config.yaml
train_examples: 39062
input: "log_mel"
win_length: 400
targets: ["first note"]
norm: "layernorm_no_bias"
mlp_ratio: 4
inner_norm: false
layers: 6
beta2: 0.95
grad_clip: 3.0
lr_schedule: "wsd"
weight_decay: 0.0
Rows from block 2 of a small class-conditioned spectrogram flow-matching model, named by matrix and row number. Rows with one number belong to one neuron. Each number is 128 + 24 x the weight over its row's rms, rounded and kept within 0 to 255. All counts start at 0.
Before each neuron's rows are labels from the 100 clips, of 14976 (inputs lightly noised), where the neuron reaches its highest value: "top examples" is what is common among them. Only what is clearly more common there than usual is listed. The data: tunes sung on syllables by a formant synthesiser. In brackets: how many of the 100.
# fc1: MLP up (model.blocks.2.mlp.fc1.weight, 768x192), inputs 0-191
# fc2: MLP down (model.blocks.2.mlp.fc2.weight, 192x768, transposed), outputs 0-191

top examples: the note E (66); first note: E (34)
fc1.241 [110 109 163 123 125 121 152 115  86 141 148 130 166 149  88 190 153 155 118 109 112  95  65 132 149 146 141 136 121 152 117 115 130 139 124 126 142 129 113 124 122 154  68 120 170 159 116 133 128 141  99 129 104 138 148 126 146 111  80 162 173 101 100 154 145 126 118 122  84 134 106 145 124 187 146 102 133 148 130 148 149 113  88 161 149 103 150 153 140 141 107 170 133 142  85 103 137 103  94 143 102 136 139 134 132 156 138  92 122 134 111  93  79 125 101 131 142 160 148 155 122 172 159 152 137  92  90 159 138 130 120 146 152 123 134 135 108 150 123 101 139 118 179 140 115 136 155 150 127 134 114 127 134 148 156 125  95 170 149  91 139 136  66 135 112 144  74 124 112 107 167  96 136 114 144 145 163 151 101 114 138 114 126 105 104 150 135 100 109 120  90 127]
fc2.241 [103 122 152 120 121 101 118 137 172 126 129 144  95 128 173 195 137 161 137 135 131 142  76 122 101 115 156 109 118 134 119  90 126 103 123 127 132 149 157 108 154 146 160 119 185  93 143 125 123 148  79 141 166 113 154 124 136 149 174 173 140  93 131 160 127 124 111 110 183 115 126 129 121 201 117 117 136 165 111 101 146 138 149 153  97 123 133 139 118 152 129  75 135 153 162 138 106  95 108 172 162 123 126 125 121 135 123  99 146 131 153  88  87 105 130 138 137 105 146 135 141  97 102 169 129 109  85 101 120 131 123 118 149 139 123 110 124  78 134 120 134 152  84 139 129 134 148 120 111  98 127 124 136 139 122 129 144 170 113 156 144 129 193 128 107 110  73 120 103 101  85 119 136 118 110 123 153 124  95 145 142 138 135 153 121 145 116 135 125 153  73 137]

top examples: rumble (43)
fc1.353 [124 143 123 147 144 110 151 125 158 144 100 135  71 106 103 150 127 134 108 139 127 115 124 132 139 161 167 133 132 129  99 159 132  98 105  96 143 140 148 101 119 131 122 106 131 155 160  95  86 150 123 141 107 163 147  99 117 123 123 156  87 140 116 139 165 141 168  69 116 134  94 134 134 106 121 140 116 124 125 157  96  83 145 145 158 161 134 141 140 128 119 138 175 159 125 116 159 125 126 116 115 127 117  81 124 140 138  98  99 101 167 139 106  98 151 129 147 127  96 138 162 133  92 165 100 122 173  95 149 127 155 141 107 118 151 101 123 155 148 147 119 114 119 150 123 107 155 184  78 161 132  50  90 114 120  75 109 175 138 156  72 120 131 146 132 136 112 121 139 140 122  92 132 100 136  99 106 141 126 155 105 126 146 131 100 130 103 173 118 123 118  85]
fc2.353 [114 123 108 121 131 114 130 135 118 121 149 137  92 162  76  94 143 119 103 155 106 124 165 106 162 122 102 141 130 117 155 100 125  93 149 134 125 103 162 135  98 132 119 146  77 134 152 169 138 149 147 137 111 146 135 130  93 116 103  80 148 117 130 108 110 160  75 122  98 108 122 123 124 158 112 129 151 137  87 157 143 121 145  87 165  82  96 109 145 101 146 159 151 104 126 117 165 140 121  97 115 148 124 178 148 123 122 147 136 157 163 110 159  97 113 113 115 142 158 146 139  79  87 133 163 121  71 111 128 118 123 140 128 157 180 101 112 123 139 142 102  89 117 145 121 108 125 128 123 122 145  81  84 132 121  93 106  93 138 155 189 159 137 119 110  98 149 136 121 105 144 160  72 115 116 103  99 143 144 130 171 121 143 149 122 131 105 159 151 122 161 115]

top examples: rumble (32); pink noise (25)
fc1.570 [110 143 110 119 155 105 174 117 156 143 142 140 115 130 117 156 114 151  99 138 100 146 101 136 107 192 145 138 126 154 113 149  99 151 108  81 156 154 134 131  96 109 116 120  85 127  90 105 138 154 146 110 116 162 123 157 125 126 137 107  88 111 118  94 141 135 123  75 101 111 102 130 100 117 117 150 129  84 100  87 124  77 114 124 131 131 130 123 147 147 138 143 139 151 154 153 183 130 123 100 104 113 139 131 170 138 141 101 144 135 154  95 111  60 101 118 138 122  93 119 115 204 124  95 134  95 132 164 137 140 159 136 126 122  96 121 108 146 158  72 119 125 128 140 122 141 161 148  96 114 102 150 140 123 132  94 127 125 147 144  73 139 111 152 119 153 133 140 138 121 102 116 129  95 150 108 117 124 146 146 115 144 128 112  98 130 119 158  68 160  96  78]
fc2.570 [ 99 124 102 140  99 134 145 151 152 142  96 101 101 125  99 105 168 110 136 145 126 144 130 137  69 152 104 142 149 115 130 131 119 159 118 121 128 116 109 125  80 103 121 149 183  91  78 120 103 121  94 119 124 156 113 106 107 150 141 138 118 140 115 167 120 143 109  93  93 127 111  99 149 138 117  80 123 157  87  93 119 165 120 125 108 133 132 127 138  79 140 146 109  79 160 153 197  90 126 160 122 117 120 153 110 108 140 137 141 132 165 179 134 131 131 126 100 134 187 141 129 137 146 163 120 112 126 150 148 130 123 146 137 173  90 172 127 133 160 123 146 125 134 160 110 125 123 136 157 115 102 178 160 137 129 100 131 156 121 102 144 130 135 143 135 153 109 101 123 141 152 159 131  81 174 125  92 162 107 156 123 127 101 121 134 137 102 130 187 163 137 117]

top examples: the note E (61); high voice (53); first note: E (33)
fc1.107 [114 136 186 157 102 100 133 152 134 147 152 129  93 124 120 129 140 168 133 103 114 155 145 152 165  96 129 108 141 152 134 149 162 150 105  90 114 120 144  82 146 138 144 114  96 127 154 170 155 132 156 137 119 158 159 121 115 154 110 128 152 169 147 123 130 139 139 114  92 148  95 128 102  98 120 177  82 170 126 144 140 101 125 160 145 116 115 108 119 160  97 132  87 107  91  92 138  77 165 112 133 117 151 175 118 127 139 133 103 110 161 157 156 136 161 125 121 141 100  97 185  85 150 134 109 124 114 120 139 109 123  93 149 100 134 112  78 105 111 150 144 125 131 133 139 157 188 159 166 130 138 140 143  96 135 116 153  83 115 101 123 117 124 144 138 120 149 101 156 119 131 119 116 143  96 134 118 131 108 152 101 139 152 183 124  88 151  96 127  94 147 126]
fc2.107 [140 138 148 148 128 106 102 119  93 138 145  86 137 131 141 129 130 143  81 134 145 136 172 120  89 207 134 122 116 100 145 117 125 128 126 104 129 108 152 103 117 148 144 164 112 164 120 150 138 133 125 115 150  93 207 148 141  86 124 143 139 131 161 104 152 109 152 115 133  99 148 151 111 115 141 159 111 150 150 105 121 100 120 161 105 140 131 105 126 141 117  99 149 118 134 135 116  92 112 143 109 107  99 123 113 112  99 148 137 126  63 121 153 126 128 190 132  97 144 100 139 170 135 109 143 132  97 103 160 146 127 171 148 157 125 162 101 162 164 138 166 107 108 153 126 122  95 134 149 159 144 132 115 110 140  97 127 107 142 105 134 123 134 122 143 150 158 124 127 113 151 149 124  96 102 123 190 144 123 171 153 127  84 112  94  82 116 188 112 143 144 155]

top examples: first note: F# (25)
fc1.286 [122 107 158 117 143 133  96 118 169 104  93 122  92 119 134 147 141  94 138 151 115 136 157 115 131 128 129 152 152 120 100 132 121 141 130 131 131  78 144 146 104 113 139 170 182 127 144 160 139 148 170 180 110  75 147 162 121  87 145 113 133 105 127 181 162 117 100 118 143  65 125 114 157 151 168 116 181 133 112  92 118  86 120 130 162  90 129 145 125 152 141  93 135 173 130 135 152 161 129 108 105 119 168 106 150 160 140 125 121 149 119 178  88  89  98  96 110 169 126  80 136 145 131 133 148 150 139 117 141 126 165 124  88 151 124 142 165 142 133 115 102 143 131 127 120 132 107 116 115 133 118 113 151 138 125 115  90 173 144 140 110 106 117 133  82 101  91 141 102 103 100 140 145 135 111 114 162 156 123 147 106 141 102 104 128 127 101 138  84 118 111 146]
fc2.286 [111 144 139 112 121 178 137 124 173 146 132 110 115 139 131 115 141 142 130 123 156 126 102 113 129 140 122 144 115 129 142  87 116 126 114 133 111 102 124 158  95 166  74 112  84 111 100  65 159 144 104 110 122  52 114  97 120  70 137 143 151 145 145  86 128 105 156 142 151  48 120 143 146  92 167 134  72 109 133  81 106 122 103 120 184 156 140 115 152 123 163  90 130 103 139 123 125  69 124 119  92 116 111 149 116 147 107 112 162  98 148  64 171 106 114 124 142 130 168 119 155 130 121 134 130 123 112 127 154 125  89 136 139 122 139 148  86 132 126 122 130  99 123 110 149 132 133 144 158 140 104 104 117 123 145 143 110 144 134 127 142 152  98 130 106 107 171 119 124 126  93 105 119 138 118 129 146 103 116 117 131 127 100 123 102 141  88 115 142 116 129 101]

top examples: rumble (25)
fc1.265 [ 84 151 123 124  78 134 134 140  83 127 106 139 119 128 122 122 110 161 126 130  74 115 144 142 111  96 183 127 124 146 142 152 153 122 130 107  88 135 156 138 114 140 113 135 104 118 135 103 146 160 133 121 138 153 143 112  74 125  67 157 114 130 124 106 143 106 131  58 180  80  96  99 124 123  90 114 151 148 156 107 102 102 136 103 110 118 136 123 133 136 141 126 162 148 124 139 141 132  92 101 117 159 153 135 130 146 138 132  86 128 122 143 113 106 109 115 104 128  94 114 111 161  95 131 124 160 142 153 178 134 105 148 113 153 136 122 171 145 111 127 127 117 102 127 107 122 136 132  88 121 161 131 127  94 123  90 158 183 119 158 130 177 144 138 124 118 147 166 140  75 143  83 159 175 142 100 129 106 157 144 101 158  90 112 119 151 163 145  89 127 138 130]
fc2.265 [119 135 151 110 179 168  96 123  75 144 130 135 151 122 115 144 135  74 111 121  87  94  96 147 140  89  83 136 104 129  68  85 139 141 132 131 175 171 114  91 121 159 117 121 120 118 158 107 158 126 169 107 166 137 109 158 138 154  80  87 140 112 111 136 117 129 107  91 159  98 127 116 113 134  73 166 123 116 141 111 134 186 118 158 115 149 152 149 109 136 131 144 138 114 131 103 132 122 135 142 111 141 133 112 138 144 100 117 127 115 109 116 139 124 142 121 143 168 170 132  95 161 119 116 142 151 111 147 167 126 135 140 144 147 157 134  77 114 129 140 128 152 116 119 133 113 109 117 111 112 153 166 137 123 153 109 168  74 122 134 111 147 154 109 109 134 135  73 138 168 115 120  83 153 122 127 117 153 102 125 152 140  87 150 126 137 184 149 146 147  99 130]

top examples: rumble (35); mains hum (27)
fc1.718 [134 141 129 118 140 126 134 137 120 130 151 111 131  59  68 141 155 117 137 108 127 102 181 169 113 151 166 117 123 130 165 151 153 141 132 119 124 103 120 107 128 110  98  83 158 142 100 130 111 160 169 100 134 174 121 102 142 101 168 145 133 107  98 109 144 131 136 143 141 125 116 111 162 128 125 159  79 158 143  93 158 125 149  93 128 162 109 152 141 115 126 120  98 154 125 139 135 140 136 118 109 109 136 161 137 124 153 145  98 155 140 158  74  77 112 154 147 115 150 123 129 147 115 110 126  93 129 152 127 130 121 128 130 154  75 132 153 116 151 105 138 130 117  94 116  90 143 135 112 133 107 117 103  94 159 130 151 168 110 109  89 141 119 133 147 125 176 130 114 163 167  82  65 115 141  92 137 134 124 125 143 114  98 174  76 166 103 105 102 136 156 143]
fc2.718 [133 116 137 128 126 111 144 140 145 152 123 105 118  50 187 136 159 110 136 153  93 151 166 161 151 105 149 123 128 124 165 132 115 112 124 135 135 134 175 131 117  93 139  87 165 111 153 138 111 133 190 122 131  90 116  97 162 130  69 144 128 111 131  97 137 116 137  96 131 127 139 112 166 134 146 153  86 155 106 153 137 138 119  94 116 167 103 140  95 122 134 134 143 157 107 109 129 139 142 128 157 150 122 154 138 140 110 146 176 165 105 163  73 156 127 129 135 154 151 129 132 118 127 102  99 126 139  93 138 128 135 129 117 148 171 124 158 134 108 114 131 126 149  80 108 164 107 165 101 138 139 118 126 114 115 134  99 162 146 141  79 118 127 161 144 130 156 134 109 157  82  92  74 127 129 120 132 129 127 127 146 118 164  83  65 145 147 165 105 126 134 116]

top examples: the note E (93); first note: E (63); deep voice (52); vowel: /i/ (38)
fc1.749 [ 95 124  95 135 121  69 114 138 128 160 145 121 123 192 149 163  94  73 155 161 108 167  67 140 138 127 128 154 157 117 125 118 121 102  89 126 130 102 159 163 110 112 128  98 144 119 166 139 152 147 120  87 127 145 113 134 100 138 101 198 162 138  97 137 127 108 130 105 167 167 104  97  95 135 141 108 125 123 157 104 116 113 139 123 118 123 131 120 134 105 118 133 124 117 140 117 141 151 169 144 129 117 114 148 149 150 132 104 133 141 145 115 154 141  89 146 145  79 145 113  80 105 126 147 111  98 139 153 100 124  83 157 129 116 109 136 130 125 124  88 156 133 121 107 108 154 160 115 135 148 101 183 127 169 109 145 130 130 145 129 135  89 113 141 163 154 108 145 113 150 115 161  87 185 129 155 169 135 140  97  92 101 137 145  93 107 129 122 133 108 114 120]
fc2.749 [107 166 115 123 126 111 113 141 133 190 126 110 101 167 105 118 118  45 119 172 127  96  87 155 151 139 108 100  83 146 119 131  99 194  62  94 150 148 119  92 141 101 159 104 126 153 107 163 135 148  93 184 121 116 121 122 117 109 164 186 127 125 112 125  72 162 159 143 130 106 138 126  99 140 104 126 148 135 102 157 136 123 117 110 121 140 148 122 128  99 108 121 129 140 127 132 124 149 158 138 139 107 133 118 110  85 132 128 123 150  95 139 166 121 145 132 138 192 144 117 166 168 116 130 143 125 149 101 147  94 136 109 157  97 145 114 130 150 139 137 169 145 121 106 144 103 124 115 139 132 140  88 140 124 137 131 141  85 133 133 110 113 132 106 154  89 118 151 120 142 137 154  99  99 156 121 158  98 139 160 130 125 145 138  90 160 119 125 122 120 139 146]

top examples: rumble (45); vowel: /u/ (40); pink noise (36); clipping (25)
fc1.134 [144 108 134 131 113 108 116 135 115  76 127 107 115 142 135 121 148 138 139 147 130 133 168 196 169 124 102 163 130  83 154 154 176  73  50  83 141 186  99 104 137 140 125 130 132 140 139 116 124 100 151  45 124 128 136 101 142 142 114 142 126 126  94 127 124 145 128 141 115 140  83 163 157 141 140 119 121 127 129 150 105 101 120 118 126 122 135 152 134 145 136 146  99 118 122 155 164 163 168 155 123 165 104 149 155  96 143 141 155 126 140 146 125 122 146 148 105 147 134 155 141 152 128 108  83 146 160 135 119 149 183 132 120 124 130 144 141  87 126 100 178 147 125 183  97 123 106 142 140 152 139 142 138 149 178  90 162 101 152 133 141 104 125 126 158 135 139 127 134 147 153 155 117 123 129 126 111  86 131 143 137 121  83 134 136 125 127 122 126 124 141  78]
fc2.134 [127 110 157 117 121 116 118 135 119 129 140 145 146 132 115 138  79 109 201  90 168 120 129 163 125 145 136 120 170 135 132 155  82 149 101 117 138 115 168 103 129 104 146 121 122 121 127 138 127 171 137 183 190  86 127 130 134 122 137 139 160 146 132 104  99 148 134 124 145 116 157 124 154 124 115 139 112 145 120 121 140 122 132 100 122 115  80 115 137 124 121 104 136 147 118 153 117 119 165 151 117 133 146 136 119 111 112 115 131 111 108 159 124 126 150 111 157 117 131 156  74 159 102 143 111 120 124 130 102 210 120 130 115  83 111 123 120  99 135 105 153  91 125 137 141  99 107  98 105 101 157 145 137  95 139  57 114 108 147 125 158 206 114 116 170 105 129 117 126 117 135 175 115 103 185 175 100 134 114 137 164 116 136 167 107 154 113 124 138 115 128 150]

top examples: the note E (58)
fc1.81 [123 112 146 129 126 135 169 109 153 135 167  99 141 146  79 107 149 120 119 121  79 147  93 123 101 144 133  98 118 154 134 165 122  92 119 128 130 120 136 151  89 107 142 125 148 112 146 131 118 128 144 145 131 146  91 119 155  81 120 101 163  91  86 112 155  94 161 127 154  61 104 147 120  81  95 115 118  95 152 163 155 113 111 142 144 143 160 135 144 109 125 145 157  92 142 101 145 155 129 128 120 112 125 142 126 173 145 102 139 105 155 117 132  71  90 116 109 108 138 181 132 184  94 110 145 126 148 113 104 125 119 132 121  97 171 140 112  92 109 109 128 169 146 132 119 172 133 151 117 132 118 123 147 125 140 121 102 119 176  95 103 135 110 122 112 116 143 155 141 145  99 101 141 126 115 162 148 185 109 140 128 146 153 153 120 112 156  60 136 144 101 130]
fc2.81 [123 135 128 122 128 142 108 124 100 149 153 112 136 123 169  90 149 128 150 128 159  85 115 120 153 112 130 143 118 137 140 142 130 149 122 123 132 120 124 129 157  84  93 129 148 157 103 125 129 156 138 122  84 103  76 117 145 168 117  93 102  92 107 102 178 155 149 108 100 199 108 131 133  73 160 120 104 112  89  87 148 121 130 139  92 165 142 124 141 106 113 118  94  79 109 150 109 157 156 137 138 131 138 127 106 113 121 103 136  97  92 114 144 179 105 149 103 160 132 114 119  78 179 113 143 153 161 160 152 124 133 111 121 105  75 129 124 165 144 136 116  89 118 142 133  82 126 121 138 114 114 127 130  99 109 129 143 111  82 158 107 137 134 117 123 143 161 142 144 151 160 102 151 106 141 110 136 162 113 122 136 102  97 108 147 103 100 188 151 140  97 137]

top examples: rumble (46); pink noise (33); muffled (low-pass) (29)
fc1.651 [101 130 100 129 143  96 159 106 126 121 116 132 154 162  95 110 156 136 118 120 124 107 126 224 141 138 107 175 133 110  85 157  89  99 138  47 126 160 136 124 101 109 102 120 142 117 144  98 112 165 155 109 136 119 136 177  98 114 145 140 102  83  95 117 135 129 127  82 147 145 109 100 153 123 149 136 127 145 100 129 109 127 138 108 164 118 120 172 127  80 132 148 181 126 130 159 139 116  99  90 132 139 127 160 178 122 145  87 136 145 139 137 112 124 116 141 102 107 136 108 158 180 100 124 105  96 122 138 117 133 143 146 134 129  97 130 124 153 105 109 126 127 165 125 124  98 142 151 100 116 150  84 130 104 137 125 130 168 127 159 113 138 139 118 118 158 164 125 161  90 113 106 141 129 166 138 118 161 153 128 144 121 111 107  87 141 132 144 157 148 104 108]
fc2.651 [115 109 120 130 149 133 139 154 131 143 119 112 149 148 114 139  95 117 130 102  75  94 137 173 148  94 140 165  82 118 136 102 154 117 152  72 120  92 112 112 132 160 137 131 135 130 147 124 133  54 101 125  64 132 130 105 164 118 125 102 159 158  95 113 117 128 114 122 131 157  96 104 139 132 150  85 115 117 126 158 125  89 126 151 131 113 127  90 146 151 137 146 118 129 121 135 153 129 155 161 150  80 135 105 133 129 172 153 140 103 114 118 129 164 155 137 155 125 113 111 160 108 139 155  47  82  98 148 119 151 150 141 133 142 118 130 161 114 102 118 106 137 154 124 155  85 103 151 107  93 134 116 145 145  89 175 121 133 137 148 103 125 132 109 124 139 105 126 134 130 108 128 115  95  59 141  84 142 128 126 123 175 106 122 150 102 107 145  94 134 140 114]

top examples: first note: F# (27)
fc1.104 [ 85 124 144 130 147 125 152 176 147 135  83 116 135 190 156  75 143 130 115  99 108 136  98 146 126 154 134 158 114 136 117 120 138 141 135 118 151 137 143 183 146  92 144  89 156 115 149 153 139 122  87 122 145 149 167  99 156  95 125 115 122 125 133 162 149 119 183 133  92 134 121 131 110 142 169  95  91 139 120 120 105  84 128 105 131 104 127  68 141 174 117  96 117 126 126 119 148 105  81 150  96 120 136 138 149 140 150 128 104 102  97 114  96  85 114 165  66 132 136 148 136 129 125 145 104 112 141 115 109 114 136 144 124 140  89 153 110 103 163 110 119 127 129 134 115 148 153 173  95 115  96  92 125 103  86 128 110 130 105 156 101 140 122 117 105 175 167 130 109 109 109 129 143 136 107 102 118 160 116 153 119 137 132 138  86 162  95 151  90 120 142 143]
fc2.104 [153 134 123 142 147 129 143  84 148 110 171 147 143  76 166 160 105 146 133 131 145 143 166 121 146 117 123 183 106 124 164 144 146 107 133 127 120 136 126 127 135 161 108 166 114 121 145 107 101 144 154  99  98 147  84 180 115 108 127 166 127 134 134  95 116 131  88 162  99 124 127 104 109 113 160 148 169 123 131 126 152 135 111 158 166 135 115 195 143 102 130 124  88 105 123  91 154 167 154 100  97 141  97 109 134 126 119 130 117 133  90 147 169 108 138 184 178 123 135 128 148 129 106 145 114  93  89 123 108 115 123 117 112 145 108 166 161  79 157 113 108 110 108 124 126 155 134 149 114 129 113 131 169 131 104 138 128 136 108 156 100 146 130 135 122 171  69 153 126 132 103 145 126 157 125 142 115 169 114 118 129 138 135 125 174 161 108 149 187 119 127 130]

top examples: vowel: /o/ (83); reverberation (78)
fc1.120 [128  73 100  83 138 123 109 157 137 109 126 171 122 130 152 140 136 134 137 103  72 124 174 142 132 151 109 141 160 127 155 164 167  91 134 131 161 101 135 182 118  98 108 142 136 142 117 150 120 159 118  73  55 118 145 117 164 137 167 150 152 136 142 138 177 103 132  98 115 146 126 120  94 110 141 136 138 155 112 128 128 127 130 128 148 128 139 151 172  99  99 139 122 147 154 117 149 141 160 118 132 115 153 126  71 140 116 111  98  90 146 119 139 148 121 148 130 128 141 116 166 111 131 158 161 125 118 139 126  97 128 156 103 164 134 148 143 102 124 152  64 136 128 140  75 121 162 105 115 122 165 126 128  64 155 149  89 149 145 116 124  88 114  98 125 149 154 165 139 117 120  98 131  99 114 109 147 119 137 135 174 152 115 112 127 134 136 154 122 136 159 105]
fc2.120 [129 110  82 115 105 128 163 135 124  99 130 177 124 132 125 121  86 117 179 159 149 125 139 152 151 142 117 136 150 127 130 179 131 105 160 110 143 189 130 160 140 130 168 118 125 125 135 122 121 130 105 130 114 114 136 127 151 146 168 125 110 146 100  98 168 161 127 137 137 142 120 109 100 127 134 168 119 132 166 132 136 151 128 148 126 137 138 126 136 124 131  94 128 146 114 118 138 126 115 139 136 118 133 152 130 218 150  93 138 121 124 124 126 129 138 113 130 140 145 112 147 233 103 136 173 129 128 122 135 135 153 119 139 134 137 118 119 139 135 154 105 142 130 156 142  98 178 112 211 152 135 126 126 128 112 100 147 138 114 124  76 218 131 146  72 131 134 127 142 133 136 139 141 104 155 155 159 128 122  98 122  84 137 126 121 164 149 128 117 149 124 100]

top examples: vowel: /o/ (38)
fc1.121 [139 157 137 129 178 129 128 101 156 148 111 128 185 116 140 100 154 131 146  92  88  77 104 130 102 132 125  92  97 132 143 162 129 137 143 123 106 148 125 129 137 134 112 127 111 139 129 104 120 131 125 141  63 167 153 118  67  91 115  92 154 125  96 136 137 125 161  97 127 147 107 120 123  96 145 137 121 148 170 109 102  89 144 139 125 151 139 134 145 152 163 149 127 121 201 107 107 142 115 186 145 135 162 169 119 137 143  96 149 142 119 143 117  75 115 192  98 122 141 132 154 124 124 129 132 136 122 127 110 112 120 134 151  88 113 102 142 123 158 105 104 111 144 123 111 119 164 117  89 150 116 137 116 165 143 137 105 129  85 131  86 104  94 104 135 120  87 138 148  99 119 152 132 140 140 106 148 170 133 154 105 115 121  86 123 138 109 145 122  87 180 121]
fc2.121 [126 151  99 138 107  89  89 145 166  88 164 121 145 143 156 146 124 166 122 109 114  71 132 125  73 131 164 108 132 129 126 130 130 133 155 121 119 174 112 156 130 113 140  90 138 135 140 173 146 131 120 138 120 131  90 159 193 100 132 181 107 156 127 120 138 131 104 110 106 146 125  99 119 177 138 124 111 130 179 115 171 132 149 177 148 105 123 113 148  93 149 162  92 109 130  90 133 101 119  96 152 133 128  71 123 119 119 176 117 134 116 133 131 106 134 145 149 106 140 156 158 109 123 113 158 148 136 143 100 172 145 137 107  99 113  94  80 109 149 114 120  98 144 139 145 124 119  95 148 170 143 160 169 113 134 103 116 141  92 121 149 145 113 128 146 110 181 108 115 172 118 114 104 145 137 122 111  91  98 154 145 136 107 105 128 152 133 151 152 120 123 131]

top examples: vowel: /o/ (92); consonant: /n/ (42)
fc1.581 [133 100 100 189 116 123 163 156 148 129 138 150 148 135 165 142 180 141  81 132 118 129 146 152 132  91 131 120 188 123 130 103 159  47 120 154 132 113 124 154 124 119 136 127 134 133 107 118 114 106 152 135  52 132 104 133 104 150 171 134 143 139 156 157 110 130 115 142 160 124 159 177  78 120 146 108 129 110 159 124  89 144 127 128 129 116 116 162 153 147 122 135 110 140 129  71 161 127 136 159 139 109  98 150 146 122 141 140 142 118 130 137 127 141 155 124 145 134 102 137 130 144 125 117 145 157 115 122 126 149 113 110 108  85 132  93 166 159 149  47 138 140 111 136  85 117 156 136 129 137 151 168 133  95 131 141 137 126 134 128 144 167 112 144 151 128 160 117 154 140 139 130 107 124 105 150 166 114 102 143 130 111 128 116 148 157 141 133 152 124 199  89]
fc2.581 [145 110 147  73 110 151 122 149 118 100 130 121  54 157 121 156  97 106  94  81 162 132 163 122 130 118 132 174 108 122 111 120  79 195 153 146 105  54 161 126 135 121 135 125 145 143 131 172 156 103 131 131 134 160  87 126 150 103 129 111 114 157 126 139 145 147 150 116 152 124 147 155 156 130 111 148  84 134 173 144  84 123 140 121 108  78 137 158 102 164 118 135 129 171 105 107 117 101 160 125  95 132 135 126 108  91 110  94 124  97 114 116 141 124 121 143 129 121 136 117 125 120 106 115 120 129 124 110 105 112 120 102 109 164 120 127 144 139 119 122 126 115 124 116  73 129 103  80 108 118 120 121 123  87 131 114 145 130 147 136  92 154 136  89 168 131 138 145 107 111 131 112 102 135 139  93 155 177  93  99 117 169 133  97 112 117 101 146  92 124 115 150]

top examples: the note E (92); vibrato (85); first note: E (61)
fc1.336 [133  95 120 116  68 127 152 129 128 141  99 170 126 114 166 174 135 107 153 147  63  93 131 129 132 128 117 127 126 126 107 130 130 109 108 106 114  91  98 129  73 135 133 119 145 124 121 176 163 141 151 116 139 142 126 175 145 150 106 165 138 126  95 122 158 121 147  77 168 139 131 156 129 142 125 121  71 120 151  90 165 109 136 119 137 116 136 150 160 141 141 141 139 115 124 112 164 132 122 143  75 100 163 176 119  83 131 140 152 136 150 116 147 157  73 122 134 132 158 123 175 157 159 118 149 123 157 149 122 115 123 115 133 157 116 167 124  81 128 108 152 123 180 136  93 155 117 132 116 151 144 153 130 145 147 128 108 173 117  89 147  89 123 149 139  96 125 145 106 109 164 134 125 153 160  74 136 120 109 146 141 115 163 136 148 137 114 106 137 131 152  96]
fc2.336 [147 115 132 153  95 125 130 139 154 106 101 168  80 138  91 158 143 110 112 111 115 157 125 122 124 107 111 138  96 141 101  87 150 153  75  88 165 152 146 108 151 137 133 105 160 168 137 181 102 132 114 155 129 117 122 171 164 125 155 143 110 144 117  81 117 137 151 144  94 117 142 138 143 133 156 120 111 103 143 165 164 117 127 106 105 127 159 134 174 131 123 127  80 131 107 162 118 116 102 143 181 121 122 172 139 126  80 155  95 140 107 125 130 104 107 168 144 129 150 141 103  94 107 112 109  61 160 124 144 105 108 135 147 177 162 109 120 165 143 107 141 120  82 154 115 120 151 129 134 137 112 113 140 131 112 125 119 144 143 157 129 159 155 140 150 134 117 148  94  97 145 115 151 119 123  64  89 143 129 113 155 174 102 144 126 123 132 157 120 125 109 149]

top examples: first note: F# (30)
fc1.615 [143  93 132 102 137 120  94 106 117 146  92 135 124 154 111  79 149  87 147 164 113  78 150 147 151 151 107 109 139 155 113 100 100 158 131 132 145  91 168 118 151 140 124 165 123 170 156 114 147 136 148 173 138 166 113 149 158 146 139 118 138 110 129 124 144 121 157 135 137 147 139 137 124 126 141  86 118 142 128 141  90 122 176 169 107 138 119 141 124 122 132 145 160 160 115 136 133 117 124  76  88 120 127  99 131 149 144  74 114  91 108 117 143 110  65 142 134 160 127  96 116 122 126 109 132 109  93 146 127 123 109 128 102 144 135 137 155 126 103 105  86 185 125 168 108 113 138 135 137 133  95 118 108  95 152 109 133 168 177 156  95 135  76  93 124 125 146 112 140  71 100  93 136 109 135  94 107 125 173 141 141 113 102 138  82 142 136 145 106 124 112 159]
fc2.615 [125 172 129 106 126 133 164 168 114 147 157 142 132 110 117 166 110 152 135 121 138  77  92 160 190 142 149  95 100 138 148 145 125  86 130 138 104 116 117 118 128 139 110 116 159 165 120 147  87 113 127 152 142 188 129  95  97 143 108 130 142 154 113 159 113 138 117 154 129 154 109 136 116 119 133 120 154 134 153 163 171  91 178 111 124 115 119 141 129 126 161 121 159  85 129 156 140 140  93 135  90 136 142 180 129 121 118 164 119 143 107 140  99 134 145 102 136 158 115 162 107 138 148 146 141 132 142 180 127 127 145 134 153 115 152 135  93 140 118 130 162 157 115 149 153 120 132 122  92 141  53 154  99 141 149  98 123 142 177 135 140 150  70 144 110 124  86 154  94 173 133 114 127 146 111 112 129 158  75 132 129 111 128 120 163 161 123 122 111 140 123 104]